config = dict(
    tokenizer='char',
    vocab_size=27,
    encoder_widths=[96, 144, 208, 320],
    text_encoder_drop_path=0.05,
    beta1=0.9,
    lr_schedule='linear',
)
Rows from block 15 of the image encoder of a small contrastive image-text model, named by matrix and row number. Rows with one number belong to one channel. Each number is 500 + 40 x the weight over its row's rms, rounded and kept within 0 to 999. All counts start at 0. Numbers have three digits each.
After each channel's rows are labels from the 100 images, of 14848, where the channel reaches its highest value: "strongest on" is what is common among them. Only what is clearly more common there than usual is listed. The data: simulated telescope pictures of galaxies.
# convs1: first pointwise conv (encoder.blocks.15.convs.1.weight, 320x208x1x1), inputs 0-103
# convs3: second pointwise conv (encoder.blocks.15.convs.3.weight, 320x320x1x1, transposed), outputs 0-159

convs1.245:516512469559490450530489495537281536532530520474516505488556517537532536585516446494551470533426460483499488476473551514537511430502464517549498465462413544480502593482503487541470502547511459460508464506507466555482499539476440475503498536459448524402484480466449458537460497602407503517443520480515494562499452
convs3.245:555453514463506479441530519486421480541473591514555491512553513515491417582522517518569580509493490526434455511451467507499512545460502533536542515485521608458463552499540415523557518532608514488496551523459539501538548568456378495494478526593551435478563463527528531442542469525468467520525549525532457495459565479570487451540482501543451532434492498531484524510514459551580510495525534530547537527496526466545481570589455540509578471446530543586486596533481476471514563585502507
strongest on: two-armed spiral; winding: clockwise outward; tilted; winding: anticlockwise outward

convs1.133:485518499519559521457541498476454540525555489495539512400440492525525494478520540544508438539456572526538472646552474451476430457548446488549512464486501522467473478525460486501501419557457505525546499415487524511500506552503523465517476499507440454536461525396464552500460462556504525487471515579539463501543476
convs3.133:490473524499474476481502514533450479547508553537504484523534551522494566586474527495574528534491474487437595526594480525502486532481527523465541492483560511520451556555461496497541520494459472425547526554529539528553468550446591478520565547539492611476499476488512470513488514527480464522534542520532429519552503504510504416504505425546565521524510542551498502468538573487568519506502584513543534523508542555545501544556488473525511548503439528466535516532521447536523536553417475
strongest on: ring galaxy

convs1.315:542560454481417505511513557503553571509557504540483557571324519500530495520485527494527482512423444494491445398522504501484487553557526498501540401514527536461422512489489485481528462468494543481497505572560494457502448491473494480495500420484495555524467548445536505529492500537465422486468515595566500447459503
convs3.315:535470493532467521486484483502455539592460483444474483500466508480597480443570450484510485450469604502490555557559460483563484488556500483483492460509501480508522504497485517456472484518517532424457501497532503612587482536464544527519596480467480545540474473505490438539490541504528477499485620494480475382538483451518413511514500461496466501521471464595522439462495441469474493493503540598498473531503468447630540523520528446434491510487478519459479487506539474420606439427510548
strongest on: barred spiral; tilted; winding: anticlockwise outward; winding: clockwise outward

convs1.113:484485494510521567428477560494442455507522483478508524461581472543502556487511482496502508481465588530469522538481486554505473496443455478531526447487530493565521568460464447493445486530483488392499502456451545499470520523462569432503468481496426496488456480501491508496453517517532488401490560534547513498538481
convs3.113:451526493511525449501515551575615463431483525580523495512501579491490570558524496492537480496515463481529461508481549481549495497549559493486532500453468483551501515548478570539533512493521434455465562551516530439450493434545455546540429519480469443489511495516510527517519493472555542423505436494501486522534494528537524475492544500476485494544502557458522420516566480487483480436471476455458553500491550429418496482481520504491482455516460470505510498522512503478442523529459505
strongest on: ring galaxy; small; tilted; irregular

convs1.228:507520466490544498407505492519482525480498454418540460480579427471475496491490535542538587540585516678508436487496485506508487463476528563490492531549547521558470486452474500496517499493524449494444499476460486460540539512473466542440498521482484496528475580507487480564423517459502500500535506415455497518452517
convs3.228:513452491526502444540478490501451474501535534489505507551576485498510506575505519545551604467513526619451501498495484491506538506469500593437507455519597556558511504496537504557499522518508493553445481526502516517530558513494499530523552515474555482341555493542514490514523511530509475431486505488538478584482514493521551501503508491571540495498478489493328571490483544622561480471497517564514500531490509563527512572506556499505571558552499519492509537541499453482493548583534486
strongest on: merging pair; small

convs1.235:467460513481502526524502516580463523543474495481459463442513554501523489461598511450559477513490482514459510558500498518530423561443518584469475538485481390482553544477480491553438474482447447547476533496500477490523495507520487426537430550489470514457540407510410522512479491504565521470518575540512576523518531
convs3.235:488493557432499580460474495450519651512465450531528521433529508477533493519520502478501479492515546540504524521528508467515506564522506460534511491366488504525503516513517515473503537474496495503550500501584480522460497427520540540474570448480510496509508574498515509553528468505490566481467536545450596447461470452563483509539480554463497486525443447514500516495478520505521533454547504506490509541507506465468492495478522463509491515505535421564505477476403521484417498445574523
strongest on: lensed arc

convs1.277:470489469447464495463505511582544514493568473513497478426463517492526540463512526522442490503462588479581524506506464483444457577574485518554535498545450455529571534471508437506480518404518462541563472599509532532457424501500429514503537548533459444420487490538529532458574527519495444468529508533567501443496448
convs3.277:513496477466523503503474475500530474494479492607506548443455507492455584522577459486531485537507482515463453501461506471540497469458531466474442517450505425548535478532463512439521443524492481447481475515511532530520450399471453478518534476508499469493520517496531572517475486570541475478517444490521621511545470478469509461504465511469558555470439509509511414521495447493536544444477451473531461456456451441553480435491558517492470365558532491448544416495529478494524492483451502
strongest on: irregular

convs1.144:477558482515524468410485536620508539457564456495510550522462492488524543538517485506492547469450478531512561509415473520446503588505520536393523512518544485505450524531497525448568467500498450475547540542480487500511430487566478500524501532453510533499476554514431545475516454424493501474519509574501498524492504
convs3.144:464504399485449444523486542584420500490543453476414517544449494478441473526508568555431437502455531554492528453520533523549515411442512522522458555552526419470491543448510496510496487476473524547497551528471516513490582512485489474520484507474536491474461475546487451461496475524532492567522486485547528467458561533486502502482480465550503515398499459480498459410506510479532498476492514487448470486511435461557478474492470578501622485409584529514520420509489489560553552475467493
strongest on: barred spiral; tilted; ring galaxy; winding: anticlockwise outward

convs1.227:540483534505469495473488551519464505503573445507490490542501490531476509446465455477531585521496588509478539496499472466471475509459428459568478463480520484479563550486487460486545477528514492447518505476565540527501475504535526435482370583519508496495487498500502462409536534557555503485486468545512510547526509
convs3.227:464491511457536463505500509510602492442510497505531545478466514519514505513556463481486464482494537411505569498531524573530475540525532430477487523470528473447532467503394563571521532498537462446551523501504543463459447398542541554563557526471482577533478487440525522511472451544524515460447484510455504451513436495476462507510544529442487459461503554452518387491514584440436476493472551505475509525478488398440459465506533526514460414486461509511546493497497504421417547480509536
strongest on: star cluster

convs1.186:561511491544421449440494502469507555462475486578506537491493564566499473493521502521531465488483538460500439500490489528535465516485506444524474504541474518499481483473437522450533505471588575528521531451545533585550540507570524474541528491507424532525483458475519507507545448455539535586446497545570571525508436
convs3.186:444546510509530487488386481475435484483574504505523378544521508523470416509543513518534461470527484518500477524482541579485508480444497548491535541496480442544446512483519464491467495567515554474492552499559452481549538505462451501542492390583536447504483527571438529512480496444561383459487500493551468595504507476484547535455551560511533472558464497461499488526495481484559490486504472480578522443522505597486519522529523541544548489488476467497373480472494493571520527544471557
strongest on: round elliptical

convs1.102:519552511525431524504486493519470594486574438510458482521445493497527538484423517590501492516394483480498484443539461482493453587505465533440492477489466524484481541472486473502500433498516486546467527527533474640488433536480491517450471505455494548486531491521560491484470487563515476499444476511503496533513501
convs3.102:501501453514545527531494497471484492469519530530470480534505471498482517544523573588528613570478482599433456475486534539532519442516451568478491505516510553461473506479583468578450449536436500566486558536448456452457579505443460504527453538545542447520520470571443543493573505453521479455485480541468473589515531523548540483455521473501549538464494506462504534498488446634532533497542465495528443471535507526429517486473498539534552531473554530590504540512518514573443544540502470
strongest on: two-armed spiral; tilted; winding: clockwise outward; winding: anticlockwise outward

convs1.35:575601493512521462464508454440491446488515552491457414511481510489475448528555503561468493485459472535467520498500481495515504518424516485502481551545432450515522460491490526464446520541449440489503537497557553520503488442539505454531521453475530503501600467455549506538425533492464460462486505433420518543515468
convs3.35:554544422523489516528474506512518420492478523486471491519563475504543446560481454510530543482484480538525445527506466523440492461512456529542480497558499483532541534555552567480521446418418514547447495575469516495552606546471491530505469454471500505485472503507431518536506533453548514590517513504493535536529576500501521503479511561581479531440487521518464510571484460555565478507563491485583481580529507497518542501453448470496511472491500462475434505591527475524588605512508502
strongest on: flattened elliptical

convs1.0:506531456513475491515469494501425534541504578500483478493435515477541493439441488524501439468470553464480540502522498515493530487471478436469533668510533483459521529450537487502451459433435443496490493543516535504450518523463514414526478505443431510447508454466507515498432512529543504496496522560537460510514485
convs3.0:464501504482502485499484416447530487510487452480483500488485424504479582503522443443444446450490456432503470471503540547515506476485467450495440480465538434512525466470470530480459463470511458497476512467579444510493485451567518547506499532538352495536474464455450469463513478486511479503427483514496521477513440517452499487482577480509542483539569453512525507498459522456491505547460502462517432481510423532467485442506482530507442513548505518470543433521482579495493493481493502
strongest on: two-armed spiral; winding: clockwise outward; tilted; winding: anticlockwise outward

convs1.196:541509484441471502477441559483461441497513505480441552484604549473544512496655484443546529468441556526504461521487532505490462543405432473469514442511482458458542512466561491516517486504521485451533505543638475530478466514487511465521491458490513471518533449543524459483478453488524460453545516519482497530510504
convs3.196:486492487468493479489512479507439412546482488443498479489543526500526519457499498457466494507517413503453513489512449526552464504494511512425509473489536527425571544472505523487505482569452507521535493505523534594530543588459479523461439501533505508419476518502456464572442497475503476548445547560447491442542554505423495445429530482501488567506515522555390543515498490516505525553547523519483488508544491568514469557508432494540557577500572513372467554454558487477530478520428488
strongest on: irregular

convs1.83:466498479479531466571472549485516541435434506469505465423508496529493448518472531529476531522492507403552487591520497493510606488484490480543457609460500417477525545483563479520476528468469489432482528518483513454490476496422480478466531537438463471427566461493460494444492476502497514484529494507463403484495513
convs3.83:546451487537504498503524462477516482524522526516450531468523445478555458534490485512536515532546505489529501503519475514400491443562455490502443504477466513504448494488548502491462469501596484541491564488495479505505445522520478486522498518496537511538522460503449481449545504465519521518495529513517491432421462471557446517526474489531506508521530481556535432457471529529529551575483530479541475501441432421496508492575438552505467409396506511484489529549453460467529525461501558
strongest on: lensed arc; flattened elliptical

convs1.283:506536452522457453596547550483538476449490448486463539546405500491499468420451544502514520475452525460477451418499453512522521508459484484463483532446564571424522530463503475513518496451529537436480442432499486495465517467508540461535487490505469513525504494468464513433479492464483461488455535518471464538521459
convs3.283:541402525521463500462452495514509507585530509458502501583455482486538622491538505478557504419515513486466572541581495481505493470494507465517499488514458485504611490500489544489528481473483590436512521537465512560580498600511554575514523446495498579539458556472482431534485533468512494539506610484450567473547510514532500471476514525552557478489489451580528497498501502444507471526533539603505488530504478451597544567450514474493498524552443442474527506519506504437575469506493526
strongest on: lensed arc

convs1.306:537535493528502478538516498437528404561448470458500541524546489489472498492514489476513597516469463511584514473474512528540546475601492342523503487558592495487499496466490490492550503485475589502461473522493504487531460541449479508409539495465525522478521526499555505501461529493478501464531454444485442452487509
convs3.306:447426497498507456461542524517473445529472486430505514517481493473510486467447489534488516511464486521497526538514400550441485495483511505460496474480430534493379435475539428455516533526552500486438557433496507571555492588488490496464505437422544518435528508520499471462480499523463523492494592552517609493451499461451488446485460461507527554519510454545449505437474419533512547425473519507478496517410485465561478524537463487500503536434467492480537525474473548430589498447444510
strongest on: barred spiral; winding: clockwise outward; tilted

convs1.67:466529499437424436545524509526537489514504497487472498408490524453456519471493538434488478485466474504445577564548525495529466513545414480464519433469440580473513425463526444497540503512414557513540511482467511498530516558499434464560486542518451468479516481474502492472470509526542536400527500499558491498488487
convs3.67:479495519366510420482480497500509471587486564547537487513499506523516533575443521454590528556505491455514505521558511461537489519547509495454531470435491507565448480481457410543509525528462440433520516525520497565504476454496529522503565543532493522443525430410503522417480382499479499476480518505530477541484487454470543494510501487457519507558437515556442572456498580510500495501477528560486526550547558558503352494509508448525514556533447504482495485496482517540514556578503544
strongest on: two-armed spiral; irregular; winding: anticlockwise outward

convs1.224:552499477559515480531508539494496493476502472459478477503515516531510465519577457502531525534585453434458420472523463533494581496503518450560457496480480475468465448466489528537480547428537453472483520529560525519524455432519527475483402456456505518452498509525444522565483527484452543457434523485476498542508547
convs3.224:530536526545515517531589487496532466529484467512520514546575485531549475527503497487510503555463586498530471507474497399494482513533505522529489489481503486511514508523503517537547532487483527517457506458518517524540574525563528564500524546382495483488467530512508486520521552518498567477482519465452572506526536574514512489499509493555471389519419506506468473483483495491512391453585507572506531570577510508503580434456573454488571476519544477482515475562506544482514529537513455
strongest on: star cluster; bright star with spikes; many-armed spiral

convs1.305:487493539458492687512489470463508510487472450504568512516509507487509521512512419426522502506456491440498507520522521464485493539538464476502537510557508487542492572486501449508470478503547464486436494548546530510545503501481543522477446520464494484539501482569482477529520467503492520519501417462466498549463550
convs3.305:548428448560576528455424537521497470531520559509469383489527484491470588590521475544550499530490521495510568494501443505454494531428507515529458483513461474452468492509516519518516502477469516403567476560490511472540494556497493483460463456530472529491514563544487489537468536507503482549571501420502527546547532453513510472475462502530520461501547489507490548517526523466512449501460513599516504484461503578513530466401402458517485586525444440483478488591557487461512556549549480
strongest on: star cluster

convs1.163:525482534529518492495531514488488507501474387484467439461576431540502494431535512515525533499523532572480489560482477429487466551506485524498490528525517495536540536505531547477455465367413481522502477475464543466523455499466484540526514527460451530459533510535504527479428524594495546508500474494418426528408485
convs3.163:577512574496468470518496558565474474464458501472582577515435572512443460538461489531512511456536550498540505493507496508532473594510545481504551480487486525482461464427493484513600604515572489536472522469462571486426473514588476491502470518496537484471498522493534492512537512579464539443543446537487530519489491517554495543544454481456465527541490484453470534482542526536473529558427509493394559474450571521478493519540495513499511527506528497511543518564512496483455493530554482
strongest on: merging pair

convs1.4:504529588520530484544480499467446485524526496541475491460512515503524487517481562505527525519410555464571425564489497533490448445551547509600493551544477399455488503458519480503526481493502374555442500482502454513496521551503463494439561484553565507456534475541462472525538509515500538425466511541508524422540463
convs3.4:618500540642491523541535493490428431504461509456561515481559476479599456486451521472503503472505524520462462511439500427539480528545533499463513463518565520518524527486505498553515495519545586472565505535503503515534531597483421531480515502468506476442498377549505444492479625505493483517487536483626448451476495535472513527530525445543497458485429506516454519483529476471524475494464524553521502550504500511519591541507546483503511563454453500526500518525506511476499458498469555
strongest on: many-armed spiral; small; tilted; winding: clockwise outward

convs1.297:515485536438512538514480444518479403459506497479453489422624480433518485507523448482508458394516471457475531565499423524455508437540490500439551483498507458467595432504527511545476407507503462519509505467503525525531538507485520538462449441479458456434479460462465452434514462449487465495494510473460485537508517
convs3.297:534481481523536491534481478502521461446528541592475563506486489485469539575548499621500520491494498560543489494512515531527497471587499501486499517536567518451504541484461499488477476517567481558429469553467501406499526477567569466602495520491512487491480548590502543521512525475475461468485456486492571508523481506507494562499465482551567508476542508375489382553481469558548463468535451442523485515476458393499559474517537525488522374531487531512526510521520462471458576548574467
strongest on: irregular

convs1.9:474433510485405504538521468493546484505463520516550497585502463477494513494469511511471520483463462550493448447506525457547499482407456512511532436504524549510500559503508493481583414508422466520542473528431499523534459502467498539432500457566459498478496569487497465483448484490490470478537523490552508483464463
convs3.9:559469470560441491530463484491467564584499497423460521591465456490562496489537486526477555430456596540477491566482504490531480481470469537493469499518489495529500470500527529554475477543480514527421499480499502563537528520522509575494527535545534498420499517543474427505543553483523472513468592498587500481503496459526458608469484526586486506479508482566439508463463439547544487522550517556456477514534475491537571532514584472506509515505506529483490516578507471410552507449636512
strongest on: merging pair; small

convs1.131:472518518534484469447543579484516539507572452547485523321509547530512538492499513571526469524458579535496527649498410472549454502552434518589513463440486548475458477494524492506524499556510505505537545448508513558460533508505492468512569535475446495500482449469508551508468455521523537435558534522562521521566495
convs3.131:504485488540487515505547489522543524425506403490464528479429486509474500407485475514405443494516461494522459528455517484468533508487484434504510470458414475502536431478490476462505503510573486568393551456506513477449471461560426482464479516482493444515466542508488509485503569539469567496475474470552474503460466427499494527526494538458451456506536475491559523535478455467381488499420410467424484487470475401465523424570456534482425405511555448512522501492469557445461435458503495
strongest on: round elliptical; two-armed spiral

convs1.149:518514506484488570439463538533441484450527508458504553477610468492453515487553474529538558505473446487467555508502493545487466468462474494447580506472428533501543444488502466534500399508507473449493513511542499561432535399485472530498581523415469514502534474494545537481498417473492443440463537460490507521469503
convs3.149:465496514482525461463462528516462485534537495494520419406561517491506472473513540444448476552560453497501450472435520401518523484486480458489525501445527555502544545455497452512477504517467480530538530462511481509491479474501436482475434491500482445559463464466492481510504479431496435501505491438560394458517451439511508448487504475502502441517512423506549590439515466524489436533449455525508527436478527587479479468554497502514495515466556480482465511500544527442505418456448482
strongest on: flattened elliptical

convs1.58:469471486451479471469521480499485518505502494496450495370580503471535473569531508535418524452491520439452497627500424562498549562427477480490515573477474545494534486426456534519425467503513521450503533452507457485501527474503486485448525516418433433479494419515540503528428532504513532492556494454474518543523517
convs3.58:531513460543530537578510420511515568472498569522454489571482476482510546556525431533516497519521499589543504453506515468501524439530479484546468530488462438523471477492488542499475446501514499459456501559508469454500504467473533475559415538500395544450523478567470515495531561498461468475510474473521464565535468489527493475458487516499450457378500480474520526549460543423504475525500555473520428436463474384455587460571482508522444402478488462480516434590475478555521546538482492
strongest on: irregular

convs1.152:500521514470467578495460512514462484512486483498510562526496457464550492480533501512543508500492582503427503495538518497531466544487443496434510490563501485506516480495529492524517430514474511499488559534496493489490480445439504511470568485443505545500540507522541573508525348457506509461533564443460496474544505
convs3.152:479509544495524519506493511514498539490466545513570439461574533500561418504523445421524524511574544485519531534486483472574521538506523463521499478479531512569536529488457538553532549540541496470555446522519535504441415512506517506510556501514443521468557416482492498548503476537521503453510497466503537554482491476514497532481570524406434462498452510475478551595496525493479471564463545527469515509495534594397463535547522492541466593509456505529442519516525526481378481494569531
strongest on: flattened elliptical

convs1.64:556486447521542514422503571515439516552547482449566453494574439524502510472466534502410542483546529574494441494474458479519493439482541587489467486473506518505460490502522483521476470476498461506474490465442499473493554529488544507460537497505505483503514554463506521530424485459477497485523536495460472524539468
convs3.64:459485539478504451533518509482505487447554502511517504541575472499518558541561500494505523475559518487479437465476516510607526482473484470426492455544563502533509541527437556578475518525524513498436498521509499503497501520458439586518499497463482462348482499497486508532507465517563473434473490552540515525534469528478522578505532518522530540529523526489353589549503469546553531413476510537477518536474513519480464533509546503511504551547460566534561513486519489506498531543568491
strongest on: merging pair; small

convs1.180:493472496549544530518568524516480533471526471485550450480545486505525462487465500556494517536571474592503411496476462482561470477515545552499481520477560495505513501445505477516489503506521497476482544513495477452547565566503469532460535560479436552536551556571455482458431444491543504554497548427479525547524536
convs3.180:490463508512505449462460533508478531501526539487507481487513504524478579614511572526540590491501527608473527467537449540468535503519483526420513475517542547527487571510509499538495548518488509559403430531495495525526514504506548520507576571547540540363479558516504478472516494528531522519460471546456502466476481463528473488533470489571591536505499463512373503436476554625545524485565514515552491464521473477554492544514517499506526420502491517500545519514498468457520585497530491
strongest on: merging pair; small

convs1.51:524476512564541593455497508522485480546549498424512542479483442502528527476486512505430514490467485536473549540525476564475435490459469485539575479513465553505505511496481480482456491417464497470499496469458520587467526507454581413529486479494452498480506492474533569472392563464488502465517507584530461501539501
convs3.51:524541508516488552504458537576558496419504493504497483504465537472485501454521452495468462475544494430545414529467542505573506526522560466577523509518458489539452491522444557515529521537564493426505486545523605445432505466527413529535478469482433434536499459469572507513496512574533480487536476511511528454517506559502522528522547499468462518497471520433561473495558486420464494503475474448434546501445542444437506516486546490495462483510483541514478514498532517471456445465543544
strongest on: ring galaxy; tilted

convs1.256:401456486572504476514531479482539474469514532514494500465468484493528461471454512493528496498454498445496463505511530469490530522480401506474480545559550476545521496497446453515443555526419458477515483498469502458461494471467489476544611458465438572502543458487516571473449462476519481478433492608499532463526498
convs3.256:504519542491530508465493510543518373546519521551504503518596509525519469548489408453560497481533392527462486502463407554486482472502505535506499501609511472518534582512488526518475493493497518485475568519532516520517465470529504531451420530503425494577474488465511524513493499520503531516479496602537474479497524496456462461449561485591513570576553485507567568570506483475563603548479507518539510541468484475559526475509416555488436453474476576413484456529516488455571509504473495
strongest on: lensed arc

convs1.134:504505527482478435424492447541516490468551481510436583422521491485466409515472501513502525548522510568509493550528505452471496518527582507491528608532493512518476529471552514547519436446461506524494498560523534479505554523456480523492497525486535510487498555502526509506443465531493491435497556500450509540458426
convs3.134:525508487501484517485513547519469469572519482474515482595522524571469480577562504493478580496499558608517519474483472468448474519474528538430538507450565518445540482485497527501571574447481567598483481515524547528507543475512513546568583543554490506492511573453568474527578476599535482520475483492406485551525503475525505524462518550558529517533504477526476542551525532601517507584589554554500551458603528545517520468422493482513487527571545468550475488613500543551488555493519476
strongest on: merging pair; bright star with spikes; many-armed spiral

convs1.8:491487514520496512525500507488523466486519535519427538452609571527459486480544439462567485460512471516504562581477517484528436461522456499466537497517480451555503495535406488489477471471543472596575556537475502541548541509519519538519519486493430454503431416478481600467481526463579497550412562500544515481548507
convs3.8:503435470490454455451591513504470536576490474461483538435524504494513476476539470478454521501428554489502544540534383464494512533512526433535509478527521498400480562521519517453559505476507535486492495486564518546531451520480569477525523546378509553465469530459533459474462491539496572530512565477520496397453503552529414528516552441537463476494525426606463497416516504486536486455448524542519526455407503516514489447512509522490475496431527515558558494498457563409495470431525525
strongest on: round elliptical

convs1.260:504473560566496528489551499526503486536488512412460417521483438511463523511482509492486523528491517495460527504444496495494425466533497492488505494497537496499544594518459493534492443445449502473423484403510463479508438528420448445503467460437520534514549485496520506508440551547585443454543564516537492538489480
convs3.260:537472492538530540478476492490462483510526522565480453530612458510554505545525491516550519528544531523524519581504523561567475518620494535586483496526551483562449578479505510496507481460505511511444557560584496528552515488558518551527490512517536524479529512499485556461471505488546497574542535514625489479503538520525489500495550593568570507565547550553446483564517514474587528549536529561590486488509537405523501501508524516475528453505547558513469518569501582440530545541537493
strongest on: lensed arc

convs1.223:496486600436530544491441445459525524489466527482514502415528557506543541526460458510469499442493500466532563569549498493479526455451422483537493504456481516477558476457448507536447444412465494603460487518543503513527530473532512489548524570541429394481454412474518528443529505499522569602520518467466457529569509
convs3.223:488519544413542506426487528480489506583498492522568502452488512550515499447502426378478508486536503470554488537502501509549544563492528509502539482551495534543508485529475492512530555497495499506558518468544508558486473501533464511534489516491481499526430537369533569514522425511490525477526514522511475443522517520537535499555500482459458497553502549572540588440533480497455516502472485570480533542564570559497386434492537473480484563456517520483486534403535555480539408439501491
strongest on: irregular

convs1.34:443508504461514545530472541552586506511426437447474528486408463490526463561493502483558480559485671473431519516485528464469527481514466484479477445489573543469503538545532506519509496485439506447581465475484528451379495503470477569502509593529482464467451492466472535490510501522453457475495501532507484415509447
convs3.34:490500513424494435419489493478490516473503496550524520488446512518470508503549494483530496503491544456521500523522522507478523550489536465490506515504500501433456476491469506475505521444551463481420529510553490473432553416545486471575484464505556549439519509458502535494436418503543504444492429464477498460516514539528516488528558552415499440534519554454438421493511537490440492582562572457466489493495539346452435522448488464498466338469470533501482507466523553474489503477485548
strongest on: irregular

convs1.161:498511491547465517446488511552473501452499513453480502474509512513555500551466496461499516440425518522487537470463489487468427409507480506507486486475479524487503503507526545511507574454531540347577492474505505487467563561451557511467472522441499524554500502480503509497500543543453480505471484571552494527471537
convs3.161:571509469519561580534528544515466483538528510509479552539466470495545488517476491546540568535532489579491502605532437510435535488522490577555511533541443554525458486508546449477478503509526578503529521485458493537524503577532545475485478555536534511520544494558483555422575543469454517551563536504488482488439550462547482471489465464563526494460505469519519519496521468525494511536520503534531505491490516458573545510505441509496576515440519476542548528496436545561561507550523516
strongest on: round elliptical

convs1.41:587548495466477483490503575432434528512519502469435452470581497504474482533631480434490538462441488519495462589539521490510454498473528477431492476507472496529557489500502506534507512487532578469454490568630463457457503542488510495448597431434515463543490423486527458494485456453494483528542500478466490496529487
convs3.41:473450448498489526454474492504486535475506521553475514535458457557463486538496524490517516517442493525485492517552502569482508467485476470561459495458485533476456471488558428436503506485536478520463568497431559471468488428522514499498522493538503490560501488503522565421552482539496504556510445597486526489409475499517514522518479464486546524426486517481555451476461519492512599507475461446555510513511465405512500518475498507469454447468472512583464492534374586451454498449517510
strongest on: flattened elliptical

convs1.266:515467428497408519553534547508530487521474536450486538514473493523451512556499543471409500538423593473467520446484544527480467453497451491457456531481507539470491515488534467485565464476491535447487538473520558545467516570445418460556546473460498475512501476557521489487442565426472477557543461405519436451463446
convs3.266:540548514449562443489476481463512576524485524580507484451551506520470437523534477472523517546504497500541435477472522529496523534483505446430504495427548510436514499476473490530507470451492448482518558538614499470477503441468423533476479447559470429511521563485519544505493463509477549485491461525457523539479476486544505474474483503372458463535465591512497555531498550503480492553511513499509488651529500480442465505508538530487450527516510478530466493502469519461432505516499496
strongest on: round elliptical

convs1.209:553533433440456564464518472412532441504467472502491505468538502494466540461444493449489441520468482582505458478523521480506457497569583558527482513531486520530543498506536522515533471577512563496457479487498503509520504491480524579510491501479498474557595539569518507500399484532510465537514483575529481426483490
convs3.209:501495549506568498584474486533506506532482506463463495463490525512534517423552501516508434530537455389497518515525489494505499534522543508486455500461509507530448482518516491520491513519472500516526518438562479579491468565526507515466472443468449488470563522565382518534439507465494477498485532494469557607523488538505531482497492540393477445512539616558511460506505513428420475522540510496483504586495497529513489578489508465513505592538482518504492529484544415539474453471437520
strongest on: merging pair

convs1.46:508503493511465532430513496471500460485471479483514511518500529507473529439515457468597543450490465535485524462438476500539419507507439535528567502551450550460553458488423574506488530474471504435512483502483489475581545443542543493456513502500531527431538461502498534529505535421553513436478587465530558524454499
convs3.46:505495467539490540570600508506456469470506434510447543525519504499470452486531434498445448601483552497515518448552539512465494476466504501537470502544538408479501501511469533459495489459447520534529527503553484459502477414485531490469485587441455517491435510490475489512424543492503560475521496468471436503508485478399474549485503526513446486565496542474491525523499486441513461534488503429523501460513465534490550398497459543559498457473561492434519415449502576557509501502502474
strongest on: flattened elliptical

convs1.87:493507499464403526604502454485487515473479569548565495523582504481418462521522473478495423480507390478491570512490468471457479499455478500504454456506501522522550475584471542569511468518455509529510524474518510588559464548527504510567550491539478451503393508513458497491571486484509470474436504433568448506456544
convs3.87:528551555509542514508505554498538554543514539561561504473520531545483486496505508494556505493585510455576511511524529497523510520448513521539530489511575521540468481587530515505503541540500546477492571593566502491462531444478465493525538542594555516544555498469530543545536506483530502535540481505512512501519507556565544516525486575462524524585542562523521526561525581425487524584547561469510534555551563459506471524530511491469551470556513543530530536483561498483482515525482547
strongest on: irregular

convs1.192:443518543580484501498495510476425465524531537497452504455483418515493466437464484501523477498493517417471402528465428496499515473490598495528521468465564379496547500498480479518491437496437450508490469380462502498499505501521454492571519483440592556562566487520504576512462473449504527422523513506494476489552479
convs3.192:656487509633532618572497487481497580490433461538517434516506489481475472483516497529491451506566566501484503575492574522553472533554478493520462461518560465490454533507524483494485484502528642491555478535519480483507512454494517496473608506500504535502526486538465550474486627466469474532482526506543476509471499472518511556532495509490509530468479514478490409505488522441551502578496526518551487455554515463466554456493570500442501460476466492548450485468460477527471487480544530
strongest on: many-armed spiral; small; winding: clockwise outward; tilted

convs1.107:520489480566563531423480481464439434502517501494543504466406474548544518464489463499431477482514564524514503517492511487473480425494509508470484478446529503468479519482488506476402496480516498524466470443459490460497536413460554418512464503500473485522513538446507511481451514520497483495536567607503492472531456
convs3.107:506483494481523472484466500530573502488521511560460463509568503501517558488570509489514467490525502442535343471425520542583497475557507436495477488426465493544494589506498543526478480502557517467471501546530519482477515479497391578560457503513483346513458509500481502481496450503523475455497492552507545435503476517492490588496535481517491525496509495471489479528503421492493545421481448493451493537465491465478477492496555495495492403479490514541511476493500554443494498451595517
strongest on: ring galaxy; tilted